A small multi-label image tagger, trained from scratch.
Model: activation gelu, layers 10.
Training: 15300 steps, batches of 128.
Rows from block 7, named by matrix and row number. Each number is 128 + 32 x the weight over its row's rms, rounded and kept within 0 to 255. All counts start at 0. Numbers have three digits each. After the name is the row's rms in percent of the matrix's.
# f: depthwise 7x7 conv (model.blocks.7.mixer.f.weight, 384x1x7x7), a 7x7 kernel
f.83 029:143152146150149150179166144158150139161149162145148161158156148146153163185182171158091106119147132151141077083096126124134164071053073107132156163
f.84 020:118139118137098055045086127126111071073088146140143156143093120165174177206149146128114139148141121139111098103119150135097092083151141143098126090
f.85 167:145142150156150155152147151157162153154160152155157162157157162158156160163161164163154161159169165162162160159163171166164163162166168171172164165
f.86 250:145149150149153150147150153155159161155155154155161163167162160158158161163169165162161162165171173169163157161160163171167162158158156162163160158
f.87 084:150165174170142139116172182190173139124110154187196166120102102148172182157116102088130154164126092090081124140147128101095088109109122127114111103
f.88 131:121126121121112105105124119114111100107100114112112107093097098112109103106090098103095096084085075078080097094090089077079079096094097093078080081
f.89 400:091093094096101104104091092092093100103102092090092095098100101093092092097097099100091090092094096098100093092092094098101101095096095097101102104
f.90 071:140140141159165149144152142156164183168157133119121147158166147122097083089107105126094078062059066090118113085083089092106141124121103104117143176
f.91 053:079082063068092103103079084090082096102094085087098088100103114104088085092104099102102109093094094113106114115108101103124128116114100100119129135
f.92 058:091082083082088090077086096095092103111081104106103094104100091100108092104107099093099110099089097111095102103100094109108085089110096102095109101
f.93 123:157149160158180174174160148153155170178181136131142151153162167133126132128149157165153142142152170174191143130135145168178184146135130141168170176
f.94 050:141146154162155155177140152136158140153167161141149154133159174168148155169147149174159151145150153159176163143153162140149165173178174175167174186
f.95 113:170171167166164161169164165155156157155167158159157157163156152158156153158153152146158162165159163161159161160158161164156164160154156163157158156
f.96 085:141142141145154153161148148150142151151158147158161152156159159158160159153168164151164157162159171166171172168174157166163156169171174160169169165
f.97 037:182177186160161151124157157160175145134110146164168146150118122159164162161124131112135127150138100098076105133117130102092066110108094120091059060
f.98 143:146144144151152149154145150154152160159153151146153161159154159155155158161168161158156159158171170166166159161163167170172168162161165170171174170
f.99 049:104117109105089083068121134135136130111077129177179162146121100130172181152153146103121156151153147127096115128137142129116091056076085096074074080
f.100 129:170156162157157155149170162166160155158148160163158166156158153171167162167156155162166162160168157153153162161158163156158151162164161161157157152
f.101 028:084093093102090095072118097109092086076044144123087129093104059107110132118106092072133132126118110129103098128118096092119089118107102096128109081
f.102 059:097097093099095086090101099094102084088103094096099112087103108111107120123116116106081086083106090082099086080088104090086105087089106109105113097
f.103 022:201192145158110134110199168120129079093134209158127111107081129139116132121076109106173146132104116104104150149109114085090089165151114118094107131
f.104 018:089105164125129130183125106134071077134128103097122053065094111164160108120080123141161168136102117102167132111157098067118160138134056117098140147
f.105 075:089082081081080098103095096093078078095102106101097088088097112105101089083097097110096101090089096094108101101101095108109118102108111094108111132
f.106 070:172178174164155165182160161138135126142144133134118104115129131122123104090099094104102099086081094081093105097085089092090085105105092090076087091
f.107 031:132131136150123121130116095101138143128112093100126117125109098096120111123091103068088112090095085058051125107101100077059076116114115090096094071
f.108 027:166132099121130160158149145083079108149175134097077070075107127092108046067079106101103083084105112118147138129113113140133176126102108131136158160
f.109 381:145146146151158162163147148150152159161163151151155155163164163152152154157162165164158160162162168169170159161161164168170168159158159162169170169
f.110 026:168153124108084122088153136151117124110131172124138102120097112135137120119109091121145132088105105113073131125115111100109086081069068078064068043
f.111 032:129144167180146140140146172165184147160138163164194187154145132143174201206167149130122169188173141131113140146152125126121113128124140143143113129
f.112 209:128127129136151152154134134139140158155158139145146148163160160145148145150165162164160162160164183175174159159160166181172176163163164163181175176
f.113 299:100103101099096095094102105102104095095096102104101102097096095102101102101094094093095098093095089087089094096096095088090088097096097096090091090
f.114 041:177184180161136135122178159154149123131120144148138151119120127136147152137096114109104110092103075064072119101110117074078092112096097091077078080
f.115 029:137160150164186212188113120138143157182164066113122111116133139074067084101112132129091089122130139163170101125112116134153169085114126122135164144
f.116 235:097098102100097101099099105100097097099095099101099097098095095099098100097092091093098095096094093090088099098099096092089092096100099092088090088
f.117 036:155135159123111109138136126142128097094108122124116114114108119104094092090094087086099097091091080075085076081087102074103088078087098073097100097
f.118 024:074066132155095110138087096124163126131117079114140165128121102093107118191134140104084069094148135112084075103120133100091056106114139151123116062
f.119 035:132141129161144172211139134118149138159174137122128153126147175168159157178156157193150153160132134147152163163141153143123173183179169157150150186
f.120 058:073079090112118105116085100115121128129133115114140145153143151118122140151149150150131137152166171162156136138160167180179171153148178191184196191
f.121 060:141155162167154145107155150153185154116107154146175191154143104138132163179139118096123126148156117107088101106117136112084070061096111113100073057
f.122 098:088090090090097103097084091092096093099099082090096093093093100086091102101093096097094089097090093094096094098109105097100109106104114106109109106
f.123 026:185163182190183132136160165185191170153123159172175173162136120176143163156170138124131156158138133113096133106138132131088103127132109153126101090
f.124 040:137110101098128122124132122105090109097110140104070065078109111123081062071066078083123111101076097082104149122087099097099109134106113091111124125
f.125 058:124154147173168155150126153161172153157153129161155171161161139143167175174160164163122155165166183177152135155163169160162146113141159171171169153
f.126 134:134118113122125134148111081078092093104133126081071082082103147145099073088100124158141086072074085102140162118095093095107136190166144148139146159
f.127 068:120119129115114118114109105115092111118118105106099086096103110075085087081082089089087087093091098101116084088085076096097101088089080092101101102
f.128 045:155131121123146140128149159149140154159141109105127117127131115089091109130119111091077090093091111106104075080074088117086106065055078079087097082
f.129 077:084066063065101109110081075069073107113112097087088080129117116081090087083117125125108107120119151139139107121106108150144154117111103097142154149
f.130 103:186183180165145141145191191178166139134141183173176157144140141164168170154135135138157155162159128119127162157155157134129127169161154161143139138
f.131 067:176176153159168154147166162169158154150144178160155166164148145167150153151148142146165150149160156161146164155154157163169149172163153159179160175
f.132 053:103094094087099121117100104082084090111127112107106084102120132100088087078091101106130118113108122139157129144151137155169174161163169161179199195
f.133 037:170153147153168161151200165177161188174160174179157161160141153155146130154145130144138156141145176159142136150141157163171156123144132139186157164
f.134 025:049062048088083079120071056082087112098118095100103108117136111120130132167142140126099109120161132103143086108123142119125133113130139162137155139
f.135 054:155160165147147154128160152152136137139113148131143120128120107125131115119094089093111100091087087088076098100095084099080067098090088078083074061
f.136 021:129166113146166139097140142142159155168107145168172160148171160155157134137192179136160168113167193171119158160124114158148109111155108071099091068
f.137 061:209195179169164153159188181167155147148146171159154139138131126144149141119120113111122130114113096094101123124109100096081099110118096099091078082
f.138 047:180164165170170179188162152149149144148175137121126125131124126127110122112129124131105097094107086089105100092071095101082091101079070089088101102
f.139 041:097101131121163158156076103104109137156149079105073098117118140087075075060072094137102110071061085104144137113093094104139146124132128101121126152
f.140 033:206212197163158143152158150124115117101126145104074093106072124137121084098108096141142118101107106124145156121098105115080118156138108093075101103
f.141 078:067078087091098090089075078088093085098088088090096103097096088102104102106111100101106104109118108112108099114116120112100104088104103108105102083
f.142 104:140142144132115116114140128132122111112113126123120108094099102128120114102093091099108098095083074080075112104104087069071074103093098080071067072
f.143 093:097098093093100108108090091087091089103110095101093100083098102105097100091085091094104100100097077086094103105103101095093093106109105104094090091
f.144 032:043069060078098055048091116111141119121097128133166153153155127120144141149157122135094145158163142115115099136150153128134099112126112148139110072
f.145 019:109109099060113095066110126148075115139094108142144132125159093101110115110147138078142152117124122118058139170115094135098075205146161115171105069
f.146 068:105104079107122134161087053068088089114140081063072085093118136105084075089102112134132100092115117122151160125120132127139156175160150158143133147
f.147 043:047085099122152161173081106119136151165169095104107141152159166111133126146154168172119121142131166163167112131124153176176177115135133152178172182
f.148 105:078083091089101106108082088095092103109104093090091092104107103085090094087098095100103100102096109109108102105096092106107106094097090087096094095
f.149 074:204191189175183185164194192175165166160147174176164157160151140151151148136147134116141138140135138140135123136131134145141134125133131127142139136
f.150 074:168160173165166160166167161173182164154154156164169175174163157164166158163159162154156160160163159143143151150149152151135150140147144158155149159
f.151 061:129103123159146158130130124128145129150126159150150166144146140158152167182159143140180156185190158162136179179177186157157144186178174156145144140
f.152 027:122156147114095093092135173164136155110082154162163130129127078172184170159153099072144165164146152096069145171149144115083087103131111106126100071
f.153 089:128125129121123123118127121110098103111113111113100091099101095111095084085084088097099089081084081088082101092094077084092082102094090081093096092
f.154 071:069082074098091102114087090093110106116123108107112129113135145117125124129140142150146136148154152160163154156158161168163170166177179175180177196
f.155 024:149162128124107184162181137122154108146183162136146159148141159159129143119143146171164144132172148143172157177144162153180145194172170170180165152
f.156 065:125119113118132115097129128131141146128105115132155170166142116125132158178196149125129141164207208180136123139151176193157129148137156169189181145
f.157 058:145142131158144162166136136137154161141156157149149157161144169165156174168175164178157171168167173166163154154165163163151150166167157166161163164
f.158 033:126114129108107101143110085112119146132165084047095117123146161091065073090139114126070087088108146113132074081065094132119128073100114103144126134
f.159 038:112092110088112130124106112130121128132147121101137130155173164113112134161173171161136125144175174162175131106160173172163189130148174187173180197
f.160 056:047090110127106100071100127168160148144114105151182185171160118104145183177174155138098140155175163147108101130155146142128097086110114125119096092
f.161 025:088102076113101126095093087070091120135107071052084102131133141106121107126146138156075098094104142172172110098106116112142155110080124153159178171
f.162 021:170151179160136138108142166137178132095096133116129149110071110119096148148133093092117115132113124069091076118101123076072075075086111155098069098
f.163 066:153173181136133131147168174178148142135155144169171143132144136138145144120100109106126120122101075096094105118111085065085090102116108077070072067
f.164 189:134126124114101104098128127120111100100097133123117115100102101124115112108092094095102095093084074069074103095096089076074078101099098092080076078
f.165 032:135133149144096082107123117148151124123099094141161154147138095136138170209173153119116154185180156135136147161184202151161129165142182180163147135
f.166 046:154138147150122112100127132145134113098083130123134135103103084124129127136100105096102097110108083071071097080082102075073078090096095096065091070
f.167 028:062088071073082047063078099098129102096080094120122148117100104106134121144134137121155147146185152139140117127134157153145143106096095135146096098
f.168 028:115151151164148115091144174159174135097092121136167151107089096127121158161112073078117123118148104087056159157142113100075078134145117119112068063
f.169 041:098098100100129123139094093110114132121140106104088104151141162132130121123164166188159130114137162166186177152134157188180173182160155164169177178
f.170 213:135142141140146145143144146151149154151153151149154158161156159149152157159166164162161164168167175173171161162168170173170173160162163165172167171
f.171 043:133135120152152153180172153127143145157146180150132155150152166204168138144151159152189161117132120130148190153126127134144163188181147151163161192
f.172 060:152159155168157150162146144157151163148148126135144139146158142138143141146159168158153161156162175160165162164150177174170171161170175178172175180
f.173 036:125122098099092097119115113110097078083105106095100111074070095109120086096075070088118093102110082091105125113092104089108122100098072075111120126
f.174 143:158161159155152154155165159158158156157158162167158168163162155163163159155155157157158165161164158157157165163163160157163158164161159165159158165
f.175 118:152153145152169157166144148153156163164159149157151155164164163156153153161172167165155155161170168168172151151150164171174167143147153158169167163
f.176 265:162158156154156154157160157157153157157156160156157156158157157161156155153157157160163163159157162162164165161160161165163165169165165163166167167
f.177 021:091155125134176178159154181197178181186181114155154169153119153117154173179178164137147177155131132155124134117138147142098114104126126096102129144
f.178 048:119120107118104104102106107108110088101095104099113118083095102106114102114084095088083087084093082082091092087097100075079089080090111105094100107
f.179 037:087102120116096091056105118106108106094073123120122137120100100135126132134120108082105111136107106077085104093100093111071069079092107096109067072
f.180 040:182182200203192182187159161168170163172181167160167162135146156147158141130131131143138131127119108130120129133127128115095113136138126130130096114
f.181 032:133147154164132155142131142137168143141137144138142142149137154131146164171129163136141138143129136125108110097098097092081088066064047078073069058
f.182 109:068067072076080076073074080086086087085085078086096100104096091091097106103114114106111119122118132129127109113126124129129127118117128131138134124
f.183 252:110111108103102108102107106104099099103101104102101096094099100097098095094092093091097092092089086089091095097094091086092091095094093089085090089
f.184 153:168170167170166159159171164167168168162158164167166163157158150160160161161161157147161158159164161157148156155157159156153149156150155155155152149
f.185 051:091090089065094094088124118109098126113103129103119124139121133143136127120145141136153146160157187179159149151155163185175171159174160161194168177
f.186 226:160153152157157156157158158155156157154154160155157155159156155160159157159158162163164164162162161164165166162161164160162163166162163167164163165
f.187 056:173150152151152158171161152138162140149151145127131131104128136171150142151127145148127121113102081081103123112092093064082086101095085100052068064
f.188 064:077084094096103078076082101098108109103103073098092121113113104107121121124114113101104112105114103096095094107102108098099090078093082093083087071
f.189 291:167164161160153156156166160161160154156155163162160159157158156166164165159158157157163162163161155156157165164162162156157156168161161159156158157
f.190 021:177190170150150154127169145135141156153127155157109151148125122133167164175148148164087139122121094092108082083106110087059091103102105125093054099
f.191 040:208186168160177176186168146154149159147165139126128133139151172124098091122110126161144123117138117150155138142119133142167171177127135156157173203
f.192 223:081088090095095096094084088095097099094094088093099104102102095090096103107106104099090097098106102098096089097099101103098100088091101099100098099
f.193 068:061066091098079068071068086104107083093083089094113122109091086114127126136125118116107102123138110107090107102118129108103088094104124126096100099
f.194 055:062072075101087077086077070076090081084105085098112126101107111102099123148111107118077092114138096108120103112117123101109117088097114128117118113
f.195 144:158158158156160152151157159157160165161153158159158158158154157154161161159159155158156167163169166168159159161165167164164163160161159163163157158
f.196 051:139122129096105090081133115117081087095084127112101089088097097123125107074075086078135116106082071065082142132105089082102095155145125118104102110
f.197 054:081073082109079092096087094114113102093118120135137154121117139131125144151126130152100119133148129140150121138171171143166195164175183181171168200
f.198 018:086093132133140080098065133127116101124089093084146143125110129129154170165173153195115108132148118168169101115118162118133200116133085142142128218
f.199 024:171145121104136110157149154107100108099142183112137103126098128177134132152119117114195171153187157142109195138150144165150127212174134138180172162
f.200 069:128126127125177171191112113106109147165196095090095095129155179109085075093118142166123115097107144160181117105098096142156189135134123117159170175
f.201 047:182174156155146157169193168154139119105110153131124105090089109164147111113095066095127110092101086067105118112087074079087096121107114111109100132
f.202 042:097086103101147166168086095084100130145179076093070077107134164080070078091109130151123114095104132142157116130117110133161176129130117140168173162
f.203 028:177200161117145189199171159118096133199191154138100092123147172141127143068117130163146139115090128123152116122119098116137136168150153115086149123
f.204 019:213142104137144137137140128089116153166069173128113110119134108193137138151114147125155173123124116154133170168144154146145099210167169184178122156
f.205 024:171157101095094154145148172133116113125116185153118103138118121182169119111076099157186163157109125153139192162169152139151173165173148098062109113
f.206 142:144147146154150143147156153152163155148150156160164169164159156163163168168173162157161165165170170164163163162162168170161157152155164167160156157
f.207 098:121130128135149146146125138134142152152149128141147156164156154145145152165164161159161162163165182183184156163162160181184175164156157161182174171
f.208 044:082059063063042056072108105080091091079092114100106106097108106130123124142113126111110120114144115105119097121116117128106112114126113152129116109
f.209 036:186174173169163149152162145162134140136116133130122111129098080122112122069091069087088111121102104064095103112108098084100070085104100112118107096
f.210 060:168153162184171156179152150167173171152161172163157181167158165164163183190163164173147139156159153146150147139144143139130142148129129134125118149
f.211 063:085087109097072074074100106108120100079091114111145133120113119110109149131129118119084081112109088098088082083117102085080089092099114099094083083
f.212 085:125112098094108105106114095092079086092092106095087079079086091104083080073078082096120103088087085088094128108107099098105118139128123110119120130
f.213 016:177145170078069071063089141102048091125127108158144136130070099108144130107117081095116151153132125128080158148152137139112119162130130093087087120
f.214 042:200191134097148148153193162140110120136123161155116072109127115129126087036088109117142130089065086120130118121103087110131113139118116073107123107
f.215 077:111111116135149162177116127120134161173175111122122125157166163125121124140171168171131150146149172182189130142135150178191183145146139155180187178
f.216 100:129131122117113112117121122116106094103102118120112105090093102119119101104095086092103096098091067075083095099094086072082077090102099092078082080
f.217 027:160088182200158173191151094164192133172170156110124159107147136164105146146113149174179136133147122143167151127168156107129139174100117170119146140
f.218 036:184198167155141130135163175152149155125120167159146139152120106132144138118126102093135112141118113093080104092097090108086059092099099081093078069
f.219 020:066074141102098110128074118099117061142142084106152106127136138165152160117138193177143138141135131168179161160151105118120160177199160119096141114
f.220 025:152109061085073076108127092103056079104109119114087112093084103124123087112085092095126117118115100129128089111121082113131126100082086091096106096
f.221 137:150151155155140137125155162164160158146131166171176168165156143164171172164158160150170174175169165158153163160171172160156143159154163158152150146
f.222 036:076083089107088058077096118154156127109100109148163182146148106124155186171168127122130140156161156131086127135163174127098070109119122135096101078
f.223 047:084078074077082070050097109113110099090076110117141123130103092115133125146111081076105114142148120084098101124147141120091083144150155155139099091
f.224 030:155156165183142130178135150133156122142151141114139139115108120149158159164106093144139136138139077091073110104117132073064057119114118130096053059
f.225 027:183165134151121099102185189165163177130121187159173150158139143177156139162161147124166175161131126150139162159139145154140128183174132151148176152
f.226 148:164165162164164155156162155157159159160159162156161156159154162165159159160162159164163160164161169164165158159155159164156160161152156152157152161
f.227 069:088091088083112110112091096087093103105123091096092087094107114088098083073078089099088102097082091095099090096099097100111113101106114109118113110
f.228 028:066078083125070068076063087123140062066079102090132139104115102098115146174157135125096127153150118139130116115141180132126128131145151155127136109
f.229 030:145146145165148173167133136155156169174141124124144155184139135154180162163165183161155152186179173173168125139156151159132121096103102136116108060
f.230 037:179184158159163151160158156171132150138141142169137106124124151137159130112122139119132146110094100116104136111091085086081105101116078067050060084
f.231 259:093097097093102096096094096095096099098096092095095095098100093091093095092097096089096099102096105103099095095096096102099098090092096094098096093
f.232 049:123115132137144155151128144151154165168157137157163164179173152146165181178179169176150164168159188175151153151154151174152162143134152152150163156
f.233 063:218173164165167158172170110101116111122151147112088109093115164154108099110101108178138091080092099109145118092080092086096156135127117129136134179
f.234 052:124128133128118119097146135154142135116124152133145149147143127147136171158165152150151156172172169156146152168168171184158155155172176197198193180
f.235 045:172172171151134103105158165173150129126131156157160173155140104161188182188158157142145160184168164161127118154175181157156134120119154163139146131
f.236 056:144164150147154155152151154158163155155171150147164161148162175154152162146147163158152168162154168160164167165164158150157173171166161160169175167
f.237 039:171142114100126164134145150115093128154145153129086083121142145117114092073110116126153166139129165175170154176133125168186186174164147129169178204
f.238 019:142109082093139091112135081075095135120116099120099064131114133133091116108125151108139126100064122088109111082112071084089059159101106105086126066
f.239 128:173171170165164162157172172163167158157151168163165160151155146168161164160153149146163164159155159151146167161157159151155143165158153159157154150
f.240 056:186164162166175181202166169150144154169182168148141155160164165145157141151153167181143149142138147152167134140140131139163167141129130139138156174
f.241 034:156154168162149154149149151126143150156156142160148121140170143133134128125118130143144134109121115118121114098091068091107078082076078062064062054
f.242 161:159156155146149151150157159153149154155148159159156154156158155158163155156160161159167170162161174170164165163159160168168168160163158160169163165
f.243 136:110114115117110103105103109115115100102099109106113115100098087103105108105097094083097091099097085078078095095104099088085075086088101089088083072
f.244 026:194164135114122147098169130131109130128105169110085075125110086112121089070092104121110076092074092110086134084084090098112090118090089092095112124
f.245 119:117111108098102095096108109106096098096091106109105097095092092097094095090086087085103105095091097098090100106105098090089099084099090089084085093
f.246 155:117116109098084083080116116102094087087089124115110102096089087113107108105094090083111109102100093092086108103105093089084084108099105095089082077
f.247 045:112107111086108087088107094095097090090099109110099085098087105108087072077092084078094106094074094107108123096093094099112113125114098082111114127
f.248 040:173146158153169161143125115113134110123143122111089112106114105119119088118103104105104100066078089073091114096085091056081088114084093105080089100
f.249 044:157163128116133152120154129132119126135109129132125096102115108115134109089106110095113107111107099090092097102092090079099088088075073059066067052
f.250 151:083090095094106102098089101097099109107101089096101105105100101090096094103100101089090099102100107106097088089095098103100093076084092089100095094
f.251 065:170161148133106085084164154152143103089088182174161150128114105182169175154120108117152147144132085081076145139152133092080087141147151146091092080
f.252 025:226168169146148127142179175162112126130106142124133121142125112162154132093120109084151117151101137099082153107131094110136089112121091068090073060
f.253 113:179169155160165167159175174162158166167171168173157158154158158166166153154159166166164157149158162160164154150141147147155164149139134137140154157
f.254 041:076065098098106114121092075101114128108130088098104149137144146116142131173169166176139141134168148161168126132154163154167180154164158177165174183
f.255 057:130131106103094106088115111094084080095079121120104095086106087123115100092086088072112118086087075076088124124112100086080081135139128109092094104
f.256 031:117144180197144138162132168195199154157144146169161183130128119145170181178166147113135148158191141139113117121134141144123095103101116127124098080
f.257 080:084094087089097100092085098091086099108114093099100090108103103080090086081093095094094099094099101106106094104099095107108104082099098106112111102
f.258 079:125136137144146157171122140144141156156164136138136145156162166146157151152164181177134150149159176185194142150147152170179196147137144147167177185
f.259 028:196163135124111139116142114114094106149126130111098123110120140154139122106125126147162129111118127100149206170142139131137167235190132153143191197
f.260 021:142141125114159173162155146150084149127169142128102082112112155102082078095098097109113130113113096142153079084080066106120155056103097062107097144
f.261 040:085110130105114093068096101164144111123087107121166150127122084133135176157153147078119146181174158146093152162203195159124104146135162174153123103
f.262 025:176182176165139118131145170175171155136114121139188166132139126146139164148141125120123141140152130097079084093116129115082100075075108105082061078
f.263 184:162160158159156154156163160159162156155153162160161162159158153166165160160164157160163161160161161162159159157162164161162157162163159161162159158
f.264 042:065081086113101106101087103129125117119140086113127141153147142117125145165173178159108133178184166172173121143151182171170147135151168162161173160
f.265 051:204169160147137147159178159128124108116133163143125090097102112127113096082070092108111108089076081093100101094097080080100113101101104094090107121
f.266 058:087084091109119134157076085095111108130166106109124127143142171112125140134146166181134132135151159168200139150147145159180199156164168158151160187
f.267 076:136143140148150142146149150148159143146139144156152152144135136147161156156148138145162179165170176168170167171172183184172170168160164171177164170
f.268 018:032071073086124125107116093071100116139085097143131140136151172127109122058104124122097122101121148116157072144155089127178153077128113115142126129
f.269 081:143131132156163160157136142135157165166161136132139149155154159152152147174173165168144149153173181177175135138153160176181173134138139162180181180
f.270 036:155143145188171178193152167170172167171170150138142154160141182127149155168153155175117132150166164165168108112132140154158169086102116125131141149
f.271 261:096095096093091093088099099098097096095093101103102099097097093101103101101098094093097100097097099096094096097096095095097093090094094094095093090
f.272 058:152155170170148142156154154171175157135140145161160168150156155150168169181154148151146161176170138154156156160169189139140140160163172180147156155
f.273 014:134144150102074081073149189156132096146113098165151124102098080159134157153107163136133150129095140136129074144090076132104122057076124080093096095
f.274 033:061060103115119118157099101085137103115120137101128139143106136148140155156150134140158139145152139135130154136175151154121128221187184199178156146
f.275 048:057077084098085112121058078071095101114126075070100110103123130098110097107123123130103089095079093135146116100089095109117149116115113108092111137
f.276 201:119121117115103100095114116111103097095097114111109103093095094109108102101092091086098101096093084084082102101099092086081083095097095090080077076
f.277 045:087072061079090091105096109087121095126114116129122125141137143132131133145144146158137135138162163170170137144172158158177159161184176179168174171
f.278 029:226180197182186169173141133111123133127126150117113121099125107148103119102100106086133113111094070089099150104102084099102096125125121123089116121
f.279 035:121085056068116134121147119086071115154129120120088087095131132138118076081104142151145104079062125136166117103063083098121145147109098080103139127
f.280 021:147133133153122127121184137090104077138140167101126077099097148176112112058062118124181134115132104130171162128116118114151162144150100154136212189
f.281 048:125125143135138142144113111129113105107132123114119096095113116117103096075091100107091094097085063070090091098092088058074103094097093092077090093
f.282 016:115053131133153100166111122157156174132097161151192160137109127117118142185124095112137113130108127059124138119043079085106122135103087098112102176
f.283 029:065097080058076095086124132085083095093098155151127086123128122139165118096140134118144136145129145171123152172149120171170145151171158130159157196
f.284 039:143116098098097093117141121099075100112101144102090079086090098137097082086080094105118112081080086083083127115092086102099099147118115094091111078
f.285 092:169168166166160141145166160169171150148142160171171164168161148173168173162167149140172168167162149140130165169159157148132116167169167143146134118
f.286 076:091093100097095096091097105106099101102113107111101093093099106104105101102095086099090105101097084089090098092105108090094096084087104095076086090
f.287 012:177117154147127107086122092135172091128057115079120115112083132128136144208133117137084109093180173156140120065147187127127102154136151176122139094
f.288 060:101101107133105111086110115128154126134108111132159180156151105103125176183175150122096110177187183161124079099160193170148122080083136174160132125
f.289 032:075107119118127126130092108129148149146119092125131151180148130119139159179190186161124139169184184185189134132141172172159152136144153145177165160
f.290 044:102109099122087078077118131125157126100071116135163173183132088138130155194193168112122123154187179149127127103137168183153133138127137170158158143
f.291 034:156138139122156155184131132112086131148160150109090078105120159130090069038084136169131104069077102144172139132106062097125163142143117109134130145
f.292 056:142136121132113117125137154137121113121124133117121120098118115124118122109099115121073085085096083091091059080074084083081082052075101108084089093
f.293 056:177176155158149152143183183147157139147152195179143135148139142211207164164153172179165150134118133122137160146121116119132133151145112108123126124
f.294 020:149162171154130139128116122121145133122109111088102156140150082117142121127159135106128126101149122121110107087110102087113063109086041060077095037
f.295 073:100111119119134126115118113140134144139140125138153155165144143134147160166176166158151153166183192183169148154165176188181177134145162165180170168
f.296 043:061074072101093098110096090101126113115118111129140159148135155129147143168162162150141133164177156154156144139156166172157176155140161173172166191
f.297 038:086105100081129109091060073085082115131108073102103084117138112060052084068088098097096125133131144136129120118106101127128128121132113092128144127
f.298 051:157156149155158146142155142161158157128125150165168181161156130168182190195188158152159170171178172146148146163159167147143135140136152153142131122
f.299 034:163139148124091071092168140128141089079090187148146147102086085167159146163120097107158144128129081085078172135137152091084089169125146139114096081
f.300 039:145144145152116122126125149156133144141125126145151150168150140143166172158164155168167172181159170159175183186189158159138147181174182169160144124
f.301 303:090091093096103108107086086087091102104105088087088091098100102087083087091101099103092093091094104108108096092092097103107108097094098098107108109
f.302 106:156157165160155156147160168163162153154145156164166174168161157158168177170171167157148166162156167169156155154156153160155150146152161156155161146
f.303 038:200204181153154156134174181175123127125144172154139107132113105129148116108100092080121125120103112082077126124121107115101080115126121112101073064
f.304 021:202173182164146134182202131108128127099129165134098097117129118179152099094115118131167112097138126110171131129086071094114163180141095105143154167
f.305 095:167168168178160164167169168161166156164158171168173174155158165167161158169157156163161152155163157145151155157154151145148147153145140155149137145
f.306 174:083088091095096094092087089092096096098093091089094094094097095091094096093094097100097095098095099101097098098100100104102100101106108105105102102
f.307 103:182182180173164159163186169174166156159155179174175162159152144177167157142142142141168159154137139138131166158148135131119124169157149134124121119
f.308 025:149106142096106089107134120133102133109122128122148129127125169112126132124145166146148154139129136141176127140176138158171205166148170178205198217
f.309 430:158159157157158156159161160158157160160158159160159158159158160157158158156158161159162162161161165164164162161161159163162163160160159161162162162
f.310 034:107085091113109133124096103121097125123125079120130115114125102080087106089094096062060113093121095096083060093104104104092096075109117134123098077
f.311 049:122118125154144124118117123136155159139126115149148179166154153153163175197180173158126151163171168159136134154164165172168156159167168185186162151
f.312 057:176168156154160171183169143136157171152162157149149160160162163154143147145170147154150161157165169165150157157142150163153152161168165162174162164
f.313 205:140144146153152152150146147150156158155153149150155157158159155150151161159165161158160158166173176172168154160163171173172172156156159167170169175
f.314 026:073071064091072116081093113098121138127099101100133123138128106103096115152142120139106104100133132098084075084098142115113097044074089157126119109
f.315 083:145135143137146155154144141147157162152162145149156163165161159150158170172164166174147164170167165174163144159159157168174167152158164171172168160
f.316 024:098136133160085095096135146142139090107141151148162152098100137188180189146116154178111116127096059058092127142138110063120132161176154139104101152
f.317 023:153158133146093093087148121089120089069086136123124113057073073126089115138054072128123082112112084099116131106107114110081108117104102114112084121
f.318 144:187179171177171167174180167164161161156165174164156150151153160175161151158151153160166153147152147151157164149145146139142151159150141146147141149
f.319 029:054085076064104108108084066076086116132123085095108124123136146110137117148141168163121119119139179165157107125132153148175154131147135146150178184
f.320 075:098102103102088108098104110106098087094097101112099101091095100101102102113089093103090088077082068088083095106102099078089102112107111097096102106
f.321 049:075079081087115127143087081081095140130150088093082098129118140105108105091133134135140134131131170176165130144131130168182187165152150127163180188
f.322 050:072081103103110098073095089106087106093089092088103111123109085094088092076117103067101096091104108106074129124116112125114087139129116129132110066
f.323 027:112116142127113118123130135153143142092116118146191165149130114135144179181153090108098098118142097090062102101113094086052066140132099125079076075
f.324 068:078087084081087082097093091097097077097095096085100106084104098109114120130102104118098082097091079088095104104094097096102107110101117113100110115
f.325 025:158168193202190177158143138179156157163165121160157155180142134131145130159173154156130133170157156178155124091135166175138127114124109152128120129
f.326 016:201155169176159188117161116145158159120121182120158118155128143156114147114114170158149097091102095086140173092098096080090127119124103104074074110
f.327 028:111127141126062048015137129131150095110085123113144176140133127144151169194139160133102130149155107104110110103120144124121097099099150147101091090